Rows from block 5 of a small image classifier, named by matrix and row number. Rows with one number within an expert belong to one neuron, the router's apart. Each number is 128 + 32 x the weight over its row's rms, rounded and kept within 0 to 255. All counts start at 0. Numbers have three digits each.
Before each expert's rows are labels from the 100 images, of 14976, where the router gives the expert most weight on average: "strongest on" is what is common among them. Only what is clearly more common there than usual is listed. The data: renderings of 100 made-up gadgets, each built of a few solids, in any pose. In brackets: how many of the 100.
# router: router (model.blocks.5.mlp.router.weight, 64x128, trained with AdamW), inputs 64-127
# up: expert up (model.blocks.5.mlp.up, 64x32x128), inputs 64-127
# down: expert down (model.blocks.5.mlp.down, 64x128x32, transposed), outputs 64-127

# expert 35
strongest on: black (77)
router.35:103148157106098066103137113093072150135117081118162194075160171160145074118138173136120157099105170155103065175150078154106133155138089178117175178138098131167114161110142139143072129100091096
up.0:144144079110147123201127135088130132163078165136141124148084105083096135162116073149108095177189110118108128109103141145181139107195139132062123135162169131131097127131124145135032144103149114
down.0:073118174176130126147147134148116145090097057156133108082153126129105119098160174145142125108142119140151207078105189090129159137068095155170115128137101105062158133105094061049181122153139109
up.1:186130141106133108100143107167138138085123117168167112110082065126163111155115105181155129145173084101181138117054123130106091145168132071137104150139114148119135105109126131144060147132076159
down.1:121181121116087128143117098104184093117152163093160111116093147131144167166057131111134107206151091160080049111121159114125182135144115051154117128156117125170112084122129127144209108116130124
up.2:165149123124122154145110138103135120123225195126127125166116138135142158150175153137068133101152164132119132135144076096118174129123134136107188103119052116078109056155092042119156154131220103
down.2:135132099154135142125076074148132123175120050102144106066089123135146071101094166147205138084105130115136197151123121204092150117124130143145106155138133084194164116119185158167113103116024155
up.3:143124140133148094149113182124148158144118172143136110121165074106109058167086131147171131182125147162124192111169144145095133145104113133093142169143195118190147135157043089182126097102129129
down.3:094127192123154131166154165130089114154120132087135146164107127157138113119173151112069140140113175158088127135101129063157109116099135129147122088145104137056129123124145064148077132146106164
up.4:160130119099151131149152169120112139133120120101109124159160073162133155137141117131133138078111128134173154160102153130036039151115143123118112063130046122128099112108134150111157144100107137
down.4:202122124140037098126101068137119158152080085136135119116112165106171100127156093140147142140166089130156094140142146123169151136096123121117098170181121147119133222189098096123106145153100106

# expert 40
strongest on: brown (55); orange (36)
router.40:142119113098166122181117085135069163122091165160099068140093083169179160146139144174137067152125086144201129143093136150090156099094144183124099098109098134127121135076132133123160142128120106
up.0:126140061076101136130125145145079119228113112143109133104082133064150107143062106122123114139100184152128134138147139140117129078056132133121227167154142105183141134117157155181122150156134088
down.0:051081153095145087084117157147119106081136182120120169155153124162151134114125140155112159126137102120144119150103137108146067117186144098133117109112139160113039155186147063089107109142109135
up.1:047147053142154188141119120139118148101135061132114135124171189070149034143093124144099149177123124145223132166157110152117115135142127155073159117100107125120069120112126130114169140112156152
down.1:158164136142102087159134111122152088134170172136112144143164112160090095133160116148150159117121121079068117094137105150151116135041105155119124152127111112118168126126043126217078057089187095
up.2:148146104090163115161120155126107149113156185130118106129131131211157121151094110121137173128155108142129101122118112119112124090141128179118141109122137116123143142119090147181165141128113155
down.2:108124186126090136130116137159131128145098082125123123086079119057147133131166098103121109161147090121088140128149181084169124137117119087123095120148123161075108174154152083102090155136119138
up.3:120111143206175148136116146143149151096144132141121112124065115068117186128139092150176164159144068131133125133062109159092103125130142175123128142127114089106100114082155132168158127142113152
down.3:094152150061098119107134115132117130175097120085138107148201135146173082130103089142124162153151185104106139130200126110149189136149121164123122129157107120102139095098135132120117139133173120
up.4:090116120125125143105114159095143083141122208142089145173096176114190160128120133118070170138136099140188139146160099117049097145115124167132129084152128147093113099128102123143154119128136133
down.4:114108157131091103082148100153127152124126079127151150077185132145122106125104120105207115118112136113132136122160159133200157160067155160075139167148089134108116233103070124193121169151120103

# expert 44
strongest on: purple (26)
router.44:108064141151176157126075131095105152121150161196152204135137117123165108109186180119106085100109130156094167121140133172126124127126150150092176123135146131124093184081152115083109206178145160
up.0:095144121124102118123131218132124169169123114170084099117077109139138083119163102153132189111136098131153117068133113109135114095208123134126233130123180127173150166154134137152106109097171091
down.0:165101171141138109151165134107150116102125193092117153081113100163085153098187121133104142130102144120093136105139162096197161122094131157162070081121120162058112182103128042177099150090147141
up.1:189135133159153136099135128093131135127085240101168139169132088112122124092113106142104164133141218128156130108124154069134116200138118153095120116122129131146186151141115139057134121113143081
down.1:094142144118145117126156113175154117081128077098124122103112119140130201114125132121170130184076120152086101065087077128116122102151097093161096124156126147156186088140153096226170133135187054
up.2:139117161138078097112153178094133142116109122141089097161162135147108103147149142145070157092164162131092129093126158155063093136170127176176159136114116154101057123157085114053174138133142160
down.2:107134160121153112098129139114140095082088141100111149126117134178147160104156140138143100147179165113107073138164175164128113103150162145153049067148112115128113173095153115095112103108093150
up.3:153122086142123166123130095098156107095136190126143123101172040096126142136114116103221078141133138135177136202134095159108153085180118123155102079154139108133149082155192161100111149155085124
down.3:115133102146143129095115166115137123110152095117134144165119155118140126113161109165068157150137154116185169163107157185137066097082141138121113139099145109197156064083096145123042107102160149
up.4:169144093147117144147103054175128156184124140134111115134165230129141093157121103078051141149070101136127132082113132158103152182099131131136113093154128117146128108149136145190227141125115143
down.4:111125092173139120132186158133129158105147111123104066157117101151129124115075207108083136178158164157134111128096113137129130097134144162127164151074137118092115078122145143140087151148118121

# expert 52
strongest on: brown (45)
router.52:142122170093105136094086145177194153105126049138180110088053156176103152146163112110142138134136106113092091075115143079139131147172110155130072168151096171108098199160164072153175150134071075
up.0:070133070110156171163113175110106196126088101143150128154121119150143095098091181107085085092138153160177122173130080125054106140130121196111121115123136139153066143089150186147162148142087147
down.0:141160157136158110094130100100127087089111105125163167138151172152111121128068117149255153145103158117147127112114106221087159132095133147152129129119141117135112108069117195167122109137144087
up.1:199118112092126159107123061229157160093169113203153109074065131157135139117155126099133152132153049140126168125081144138169194141154120082108084104178173131116140152150180087139159153155062084
down.1:156118112111100120156124103101123110168121186123080116152078148088142120129137109132078134149146152132154124124136158096109141129111116207118082092071145128126116150142127108106158198109136216
up.2:169110141141109166121145140172105149111154067105158119082134107127174129120120099090114142144103174110162151119114074095060073144109120138189087170137080101124227122147111097151186124141091133
down.2:123098082132110114140134082094175115154160148091131122148115135119132124140073140132096104114134095144103117169110095136180198129122160095078182082134104178131087167119175074115148153124094112
up.3:133132064092083126096130205170133126161098116155115131169111132129149139159099097125097144151107116126183117091204126110135137119092126134146176155109156146105141223162141125229138104135190097
down.3:071115124198147142128132170124082171164162065132143137114132109068095113106128156143146122116118155164101109130113067091097116119084178105075178105136145079148113101142098060156183116166120158
up.4:140116114203098145149106159069130135080073196148108142110100167086130138154104162113057119182138121144184101099100088141111138147165121143125144134182156128094118099170144171065131149124085144
down.4:165108119089133119106127117150136101125137041139148142160213107183105166135088168128231100105103181117139185153118118147173144111041136167130111129130132142083133131094154159134092122123138105

# expert 57
strongest on: green (32)
router.57:148134170127123096155065135080084103156129157112156116112074158110102118144181075127159058159125141149138131154123138141104134129114135148102121149136083158102141079108082093123106159129109145
up.0:126152079105151138094136132116134122161127135129100130148103150159109122130124131094081155152117145134084122097152172210130146122129120074127164100141095140156174129127139160109042140086109141
down.0:149130123112128126146161145105125106119151097142137161118173159086117127104139186128138106165073118087116086128146114131133111106175132072131168113152132175107090065116152119157092103153106144
up.1:145139126163118139108125162097153126069111072111155136147096099173119095169083156168181098163091131083105099135124132134143131131063121108164092135144141115149130180128109088084191095136124102
down.1:123162164128202112075133120117146102140127166120150148106177141135147103096134157103174113198082218155091149094141128113163114185168131101113104114145094102123113138107134160103113119166128157
up.2:074138124169126163137133086113129118138118155146154142094153167054166108122088167107132090112126131163132126137065114174083093147155124104157135186109103128123122052163145182119144153137099091
down.2:192150098089118130141160117153162134135148079136131133124112164132108113115135153111061172142159089121161060144086136117113150140067135139102161152170141115151156137147115215102089127128094096
up.3:122124154169089143079170116144131187109108051122144122154140085115113023130173174106132108085107145109107140178121127177136102140087125073114131114175099129103186168128149095113140116152124112
down.3:165127101113126119170092178157175114185111164104130158158069154091101154099085055078149093172072128124140088114150099056124132116111139094134126129124167140185182108138116169194110086119140093
up.4:134118144114201123134101138115135113093121201094127143168142123162119110151174105095100114155169147130114123121129167109073074144159130185136124133110166160121084090148135095061157186120080205
down.4:088162146165102131127160176161129118101147036136131104108018154122124166073131167137116111038139105150125147149088085128110107171125118169151175130121148116086146117133138095191135087091163097

# expert 61
strongest on: orange (52)
router.61:161102116085099081135121092152097156160067134119144149166086169195098128183168135134156059164128128059163109100129143147085089108138148166102122134102048151063124130088155106124145155125089108
up.0:108128102096136179162113096169147168139160111130131133116144101093144101110158141096147128136103077082154129202111143137120137146172141151114136084096052163197059144148137081077058139102106118
down.0:138106104154124132127121172147149103169130083172149174101134143079137101119150113147162148132151139130121121147125119143156096094043173109097104115167188133059123156205118150244151136120137160
up.1:160119122057101063127128138163135109079091122137140127177136081149098097121127173107161114148099151097063129111187111124117112141105134087156076141089095133212115162151151104110164098162152092
down.1:206155126167164163103137107165107137153112136123138131049148103110124127069112101147144143132109180125137129151097110089091084157125113103142157150176200087070150086138122186157152138162054108
up.2:099120100085124148133114095101101136096065171120124145109153153131142137141157171085174158162132085154128085126155144159101143114133129094168062117127151126124159070117129171186081131121155148
down.2:163133176132134084108117144176147142168141208128143088131182155170105164148080086118121120160092101131152113070122131138152122130093140136107173140162073141128142141148143196085202136117092153
up.3:153127150146132133136129145093094177130133107128130124107179121153087112109091142117115153109108133126142103181160123124152074139117129111121180138184073141105140159099136152144117089143143145
down.3:144144103111121105114138113077169096083124037112163126189147159120129150112071137110128138168199123121191110142101183139149146114145115175132121140129185166156110092095152141083156096173168130
up.4:095128152069113118148128149158131099146111101142108114100134162140106140118140070106168118137104149109168115080134170156138069135160122204133168217139117142113099136106175113172054127155111107
down.4:127090111139102138121127133114128168093158120155121125124141111105149125091150160119065133090152081177100196169066088094142205170086177053143117078126163073178126102159103084135182157116169150

# expert 46
strongest on: pink (50); yellow (34)
router.46:154132179115158155210162145157087142157104166193104171139112098111117127164184151165082125104114124129078185127114091134108143104112116107069129094103151102079117116110103107148096149133146131
up.0:069136133189162133093131125178149159147103153167089149197176210068094114130144139113065146133135101172109154083120136123117097154156138149065098111105113140109086108151102102155119128165143065
down.0:159147060135152158156149115078092126125140139130109099147115128176170145146114159137169129162130137161164139114094076144098080077076132088145136081114148121209157083123119135204125170157124113
up.1:075155185110089129039096160120116147096109106166158149147123148160084124123161089127205139121151132124145136125139156116112103147138137176100122055176170145140100068133099109231180105136146119
down.1:127106130205147163156142136092174091168147113061163110085095135158108114142134120131157121165094158175154119121141127138166141151125113158154102129169152097120195145117072106136066092125165136
up.2:088149114180071182102142094139094169095193111133103109097093185092118127094106154175071139113126106129173147167123096131132130152106115123143075081123138131175198122165131135190193103116116123
down.2:064101126108152174101114167107164085127135140135133142121143137108137112105171184140097073053154150177131157132040174159089165148129147155079089084113133138160075132138146128130092182104078184
up.3:159105142143118054120137087178134162165128196087184126148151101133108108117164195131081075157128138149083146113132156115089116164107144135125127148213059118110179135125092121119133132134201128
down.3:135148055090164169127110095131116160103084131082123127109153122127109057139107123140156166127090151108154119158126130162133213141080108138090126126146147092119172127140185175078154126106061140
up.4:177129097085181094156112053171137163120154122094178127146110162141110088147140170146164070084140093116094078104099129158142134160038141130096104114221115159095100094132163152097175144099125104
down.4:167122115127133117111121100154136103162141244168060121121087117104116131115081125107141082138070116137182141124120112151202133122147124094102116072092146148207178130096147185122151147112094129

# expert 30
strongest on: green (95)
router.30:102155076187157182111106153099117174149161129171127131129054186088111129085096176149083152142153150183085119155100126150106122162150144121106120145126170074151082061154134058104118139160097188
up.0:123134139099218161119135098138147193107146106147147148191151185159110113134155170145078133099115160131075104112142126163113138137119140083089095123149134120087114130128141127134114119135126111
down.0:132150130193084167159107167130121141143143184131151077065069071106136134119085113141080162149152119166101135129081130078127195114130123124146195079135193107089174106121129059167130108110129189
up.1:116134164102121049143102065105162113089138076157137126165110158145130105133112150088138070129127103082146125123103148140097099112128122196101121094109157179142138168162141155210181107094136111
down.1:134136082102118089166123115103113111151086161085134142133129176120112151143143136143103147178161121185091191086161153128093109155193117129107107157156084167168147090150147138081170090208189129
up.2:154140160194123138148144183135178132146125095079142134101148155089130141085130104111124113157124083132142124159156112098090087219192121080132125187126092099141158039120150065069173123116159062
down.2:136071151152123156154120147095150124156127216156133132133153124123109111149153141133126088120115117116145122123150098093149175149068122124127102124121129106063159198151110175152120138145130148
up.3:161134072144167171143109135141115124065140194144162115137175051171128163115099108163166120115131176108133098127107115185139138104164124086160162135153176122106129133090140111096137127155103138
down.3:159130116135159116097144123140137127080054142139156114161128161165123139126091133135102133129195174108155151106057208164183145112133156025167067112124162120089143116127172096081152176162105144
up.4:095111121105079106130134116123154126193156149100116125156113086118115137105178178145116083098142121100074114102163073090182126060158138118147114124160054130095128074126134070145158097162157142
down.4:088161165177142159108164121165120111158129187100085125099151126085121120101140102142148129125089160169114111107124142124142111183117125167139174184126177056120107103095100127103131125092167126

# expert 43
strongest on: brown (90)
router.43:176134134143111145148129153127080176096096165149137103098061163180099102136170166109105115109171169124116153149102150118152181137140157173090121071137148140105093153119105074098110133151121164
up.0:142110167158137097085123119154119142153128167166151132136106132117123178122129164174151105107179180123159142059108129168130120154164126109121018145104169122121107133138143146099132144164085157
down.0:119144090107098140135114159074130139059120101135131128155106083185121103177144103152109127084135099069116104178095111169110200045106105075141156065103146141198159168130135076147145104125105117
up.1:184120124056186169141141138113122179162109107146089108064147103124137182168123132130161095134112093115125157113132083179078152124089130147122152109090144135104197123092135163084089122100131173
down.1:094148145122127115107157095129130120102133142110112154183183112106172081100169119114096163157154191114116095152150139079138040150115120132109071159170150138062077131143166159135200161164108155
up.2:161161149156116122116137105123089165162146124113137123154181133145129155162114151094082154123130059149184113146121147119088089168127128153143106137115107118162130028092128166119000170174125127
down.2:134107078127081136121158123129135102088167073142104104156114112148168074149092087118237107187141120189095197119132115159114165134056147129126157154124178129089134184154146147105136108116136108
up.3:166128176178083136062145044148138156078074198149136130175094076086121071098123168128093170113124117126120147127119124133135125146105130071073151141178137130056136179166161160126098113132203082
down.3:134062112131175131144111148122157121094123110114156139087149146122127183111087129130180090146121165086123089140101182118140105115101108103150006133066131165075127084161131115127100146163121182
up.4:114112129208132088128097150122109123163151174117145128119150072114148077157148107058180183106157102165154142125161134132052110112098128159089085093135116083187186072138110165095095117054088153
down.4:116164128102132154123120149116165119182131042108165113062188143095127111116044118098108139127141112170103142083169133099136160119078131144119194157129134107112118094164148140141115161134123107

# expert 39
strongest on: pink (42)
router.39:156184106079125139131043137127077113184058104100133131181102178119119197147135099140148116146142176149109127057177146172090118121176140173098121127165146114142111163118124062069180136150098139
up.0:155133132115138136119102114193119114165197171119126122076124165138110138145140135135133176105165068123212154119155166096175147127097115186105060162153140115134115075111141159054093149169155129
down.0:115129129128106096141121168062106134140114032153141145172113150139184108100108134110115107134163183130132089134110119130100141121162103214172140138114144140116132176111134093147110131142089108
up.1:109111118140080113143115060124136148114155142109135119161148065189120126155100209130135132100114135160043142152135073133106182153101115107138112121110149092068113115080090107172122139152082118
down.1:135165166170168130120132141129142127139131155154203134048095091076126103139119139131101107187102134130175108126108158141139082164085152107088153124145128116165164070153152121139124110113075097
up.2:168130155164141133158116108091119130131167125152131124168105148181120076160166175130146078077100100077138130174068094078132087082119111118155140087165110133054076112123057108188144113128116132
down.2:143142096224068126114123155090171125097176140131114131112178121071167091127137096171099136158103098181144111165162121157135111129117096145123109073120141112082153108105092137185149151137129117
up.3:161146144131068130128119083158134125157115077171164106100098099160164101123085113162126118083157082142124133115125125171102113117170120182148084201144145125131123153134142153138144128093041164
down.3:154083107094153073097122065139149128081129100111121154143183156154097158138104138099167107122103113075126218132135144098163143138178136108103122149141063168123118140135120151103117136122179071
up.4:158159151098174091092117097137168168101131132097091133193184164155075149122174121089117102110117091112104119126141107127116057141106138110115132095174061128145159122138176104134144146194143118
down.4:116155118168109160052088184113158105100094083128145121181087123053121121117116105101085146112108113155106107136091149091138108128107122128198082168068174128133137138183155080146093137107131139

# expert 13
strongest on: pink (51)
router.13:113134167071125192075099145138175116134167123170102116172129175147076134083193087117129154101156149113107198078111131143143114114130146080126126077139148148099118168157138077152089145157078127
up.0:064157140145191131054108126133122138179079142130171141139067090117098097143173108156131121153157155135134131087141158193107080092100136118142171162185145141132096160116154064093162149079114131
down.0:158089192161114147050082141065159114099104135146125128093102112093152155115127094140181129136139184145163107185167176129116086148102098121112122080107110152111135205091122145199071092126118151
up.1:074125154151193071077106217096087139120143144127084139177190160147117152131140095088132154157142104103179112048117125165065152188113150158080178122157126116134077115123073093057109148139138169
down.1:136114144159121136153130185156164103165052135102137124083057104091153167157088115141179065087103151113132186105137118107171100126188137123116093119087171121134142135149122121134208100117157128
up.2:054124070136128147131098135103080176169143074168159138097155196063153142093145122113102082082117101173171174194151113117074136162079126145128134115137134125170108160071109136100141162171147109
down.2:160127123069067122143099169135119146208137110120141098103178122110092121174124026115193134133110122077135182135199148091168136106107147181075112135133077147120140208149105091180134102115163112
up.3:126159188161041136112143102168169087115103121119088119136140104111160129130113084087043114131157121105143169171104177122102117071161116114168144161141132096136161195134133152162134137131135107
down.3:119147125074163150210084123088131133159161058155084159120176120067148106149086150124063127169109122154106115069134114121126128111114134146079207106142177142105077092139082063142076151124145124
up.4:143137123194138123096107157152107172190114079116142125145090097104125165138148076156135140100138086148118128169156091111101119095048128165111134156186171074155153085111144144224045106122150128
down.4:114127155153130102105109174110093132178180154162108095165125136080116170155155100140149156154122135130143140127087099128158114073099112088141156142107141102102127151187139032210103077126128118

# expert 21
strongest on: yellow (37)
router.21:136178061091154050155144133147152076115057122120075135133110161175137176129108104135145123122116130101127084062146148114098133093090119159119039176095143123112144159139100164181136143129099168
up.0:165118102123135186179121158114152184060086118152095114134088173124153155171092136125132102111129100109153132175085148177148141160090138144148069085120145135077148201133135155078143152150151184
down.0:108125152155110160109099070122148147151152149156126119090191110122131124111149160108096140117137151117138130138148148142089175157166113155108067109171070127117111126118148070141146199144128189
up.1:063156132136119118115140134133126143087126070139131138139213101121130136105116107121111143119084203139160151121147128159158076139144132167119133109184123139065057170095146076142101122132152126
down.1:154134113151123195138132160131147109131128145110154077145121125119152117102067150151073102114171076115120133144087137122093093085186126135182175134139134097144161089107165113082123106148088108
up.2:056136110151108165136137136092149153141134114131096121148209162069106064136154107200147123110153096106171147140133184200201118115130130140109137125147074147133109145136118141125147140119172173
down.2:164114155116113100130100061101104126086128052142149158084158110201168118143104150097136122161108123104132137145158085061050165126129083130150106129122084113111169126131137131087119105170158104
up.3:210141104096087107049138078152134094097111074130118113110096110191135112119110101125182172133097161087151157151171106129093107151059122099154124177132124131144166072154144173137095091146116085
down.3:217118107078132154116132113167116160151142145147179159128116099095127120140162120123114143122141116108131144156110081136084091122157096144101100181159097083153126108110103132120181127149178072
up.4:116125134099128148115136022130086091149122073091113134147195117130131141128140084146092107076124132111158122112163152121115087134161121134126081131125115148070143085137106200118135121126152132
down.4:125112122053118096133135183131125119118129086110127130175120158202140154171144109144173104153143155093114135151148108136124097086080144122102081078149103176103091175103145109230091079148108124

# expert 48
strongest on: yellow (99)
router.48:194116148156177087088147101163151093081059162134181145149067161197138129152095129130183171129176140086177109136093141163080089109101122093155085162131125116096151125134158139105179103187067082
up.0:045111083130131132151131131112127102136198172135138121134208183151138159123117149142131129123172121137133122133111143173180196099092125138137127096126164133076147098078121113137151118174153149
down.0:131096161090112124139126109122134144160098101142097140115107109137118130163157138116064095125132095143086187143145177113171164154091160147138096125121116137132091198149181153133091225084061177
up.1:142133118109100130170132105104163108082081154111073109198161116170125102151129071115105141144118079114141116098166189101120114095218128110128129116079164143076090167134099147187159123130143145
down.1:086083138175170128115146165168116131137167109141146111017131152043144159088097169129138100128126119173167159112120148138108122149089143132155143125130141159094132098143083092037120129125124153
up.2:079131207140129080090138187108122121095158201124138125135142136112125140131124095102125150128115122145125118120144147086177058141118124146153108171125087142131148083120165196161124128099150146
down.2:202154083093086137156125077123151146203168133118134106182148111127084100136165120118065123138092106148054192115136066133142144114125140188117167146161137070203164140127153163111104112101142105
up.3:109117123099120119152112116080123169141117191098109122123098106207081159139129134123166135118140134130153130158110087102197192119072133135146168069125058146154102168095108141130158132134121142
down.3:102137124152134100200115122134141132190123177149132136090094134080178097148180147112100098150119093174122174119154177095131159182129161164107112134137171125102099088111119116115070159116184158
up.4:133138120161049154134149093101122167135112130128126130162108088156130091144107170181159124077105087126127127102072094161191176158132129131159098099065144139134094180189119130099000174119156095
down.4:116113092097186125127156156086091095159176151106124111132114141143111157101174082144170105132163177071121090126134152162140091073101142115144178110107069134173163071060102102117097100123110152

# expert 17
strongest on: purple (56)
router.17:188185122095067174130130105185141135158093154111071099112152098161112135125065089142174176153122109080162127128113159069110146191158140111145085145181157130046077158110095121126084099130110102
up.0:047140173136159133164119155152152148136125190153099131116159099082112169096143166113117097096109151118025138084120156052096150166169131113141126091126118144095092087118131081206100113140150126
down.0:151157122159127114172140084133142152183149096064122127123088184094085140130089089125164126136085088134128124180112130151113141129092108166130126171096141124073170138099149115177083146116136098
up.1:154134126161170196141135169062134132202119166133111156138106109147064124127122118106150085096150139084155118103068101208095155097103131072089138095124120097127148131075118177122113099085089185
down.1:111119132152140086128121094108120146116142130120180150176139146106133116184088163093073151170164126190127130116156145152061143171165161179095089184135134107192128054124125111037098143175150076
up.2:100137123134084078093145205130162168075057158158098124130189204171141121138140140148137185158153070126172068104138113101149151107174123125093178094211165154057077178105163152128167118147125154
down.2:049116118173129134137160156056112120113139104077108145113118109094146086088114154167160136097129138174111151174092159135179114173130121137162149144093154152118026160104125068095115158121189170
up.3:117130112121155124118124166138140147090108205149130129104105118120149112132129092085112077144132104142132129091109121050119160092098134135104147103101183139088087094132153198053169130104147135
down.3:133136169114107141100101105126183121139094075140154099166140143166120112103161093140192203136139099103175086142179157135110072147148133173104059123140115112110132161091140063080128125158109180
up.4:114137137151126135147118199081146133121099135101116152161087151127122164149136111120166158182154080134094107148097116164170105146067127156128036077110137133119096200103110132163071144155117181
down.4:155137189137132148078129146129117151102142165137141124042069134144153090073129109109047136151124205121105139104148158094112129134129147231070181138137108135114124096130096055163159122120134157

# expert 20
strongest on: pink (31)
router.20:098111103148123129131086180105137132104147131121133164059102119077106134160076073170175144204076127186157142069140129181103136112071126160131131128103190127156126156183165094137109113130152137
up.0:157144132122140155151120160130139121180149170132160131170064115115103121117187073059068122122122171103137115099190164094141117150103122129120137114150120137130139169144123038225125075122143136
down.0:164124144134130166151096155160094159120141168165154084129098123147116139157141090136073150120109161133160129115095088081112094063137133136099158092122225083140195131157095069168149108146190115
up.1:089121123152088130171150168136130114102097118113176150104137130092187152114093204117110156141158182136072139098066122117176130122209123093149156185139164125113116066119154085055198098145155109
down.1:164145127100113101110123070145129115203125163091117185171116132149147084147149098096080085091114125122108216155193139101125140174088094172142083154136103095135098147090129149152126192130105119
up.2:175109097134199141134101093149150107184104204141138155150105135126154140127169146130054149142148093161142124093139168114107131109073135132090062154119103127132110109097086103107145145130142123
down.2:155150100030154092115134052106158114130149093133144090146144150135087156146121132110140091171125198137133149131138071142089144142164143111172139161106137124101124127146146183083181162144118098
up.3:111135149153133149177130125145123096154204030127112141056110153088151131141102158129180134131116057098176135171116141097189158112125145126098076141125072125125084117101161087136210130136151129
down.3:100121154148141112119099134098105128171143170091126149096105127202149144134182130107114161141094193154092139176161061155092109148111105130123185101173104108139108100109075135158218118115115120
up.4:111116134148123103178113153129172160183154165126153130151054138095111221093110160124140145098165085129094143143140086149110174120104127134134146173199148128162167133072098089143136085169122095
down.4:164147144134160187099149145143102126062156126145153137081127078192132042132129135125082132167130169153080179078121126067110092162111120171141106123161150127047107107166164081178192176141152125

# expert 8
strongest on: grey (36)
router.8:118072137157129128105176113129124193148185123159087142073108179155098142171148134107177115158079089148132163060110101089204123116076142088164131133134129144085086172162093141169087114134080140
up.0:149135090160140121191119123111114124135109121092171126120136116076130142132092100140131084120156126095145107162098108123099132112167131159104102193170185140081157110176116190183118117105177135
down.0:177128106113110154116102067085146130081133075176116102110131131142080185135072124126139155178137131140111103086162160142153151147151164145114131118145095163172145141132111040064162115158152147
up.1:173115102167139106128148136054121112139143166165140169140070153105107117148090123126147121143113101114135139103129105143085115131100123113123084201134093130146087132148095178081159129136093098
down.1:112122122139151151093100074122117121103162127116171153109108165140150163121126197106162132162153190160141125145164121159143213157164122090096130102183092115179137039104155116065090110164128097
up.2:154109159113168101119132131188122178101101094184106140085114160129117152147139127097121128121144114104212135101097095055114110100160134119100151116119119125155113070158097150133098112153045126
down.2:072135076119157132152138146107126087166190097120149134134110077079151115119112135095093121138175078149106149154102105166111147108060110133118145152099111126244226082160179159136176115096120158
up.3:118119064074104126123120143120103092195129119155126122141023108188125097161126127089124174141167060137166122109099173109151181108102140145101155135080134136154178074104177081074174134113212142
down.3:107106140089122098135109132124122066156104020087111131200095129135097161153099123124115113144162183087074095143118089143169109128210172135152127146150079139138131138152136071092161124130112095
up.4:196149215128125099167136159118124107138101111134136160139148141094125175092166097091063073125156110105075140091143138100063115111157129149187138152117117112127140142126171088199090137135076127
down.4:152146093157107126142086179100119139219132163153119099054125120118109128119125080121195144117112109148184200143159161164179161158040154175109155112132131152105146163088112100162133109108169134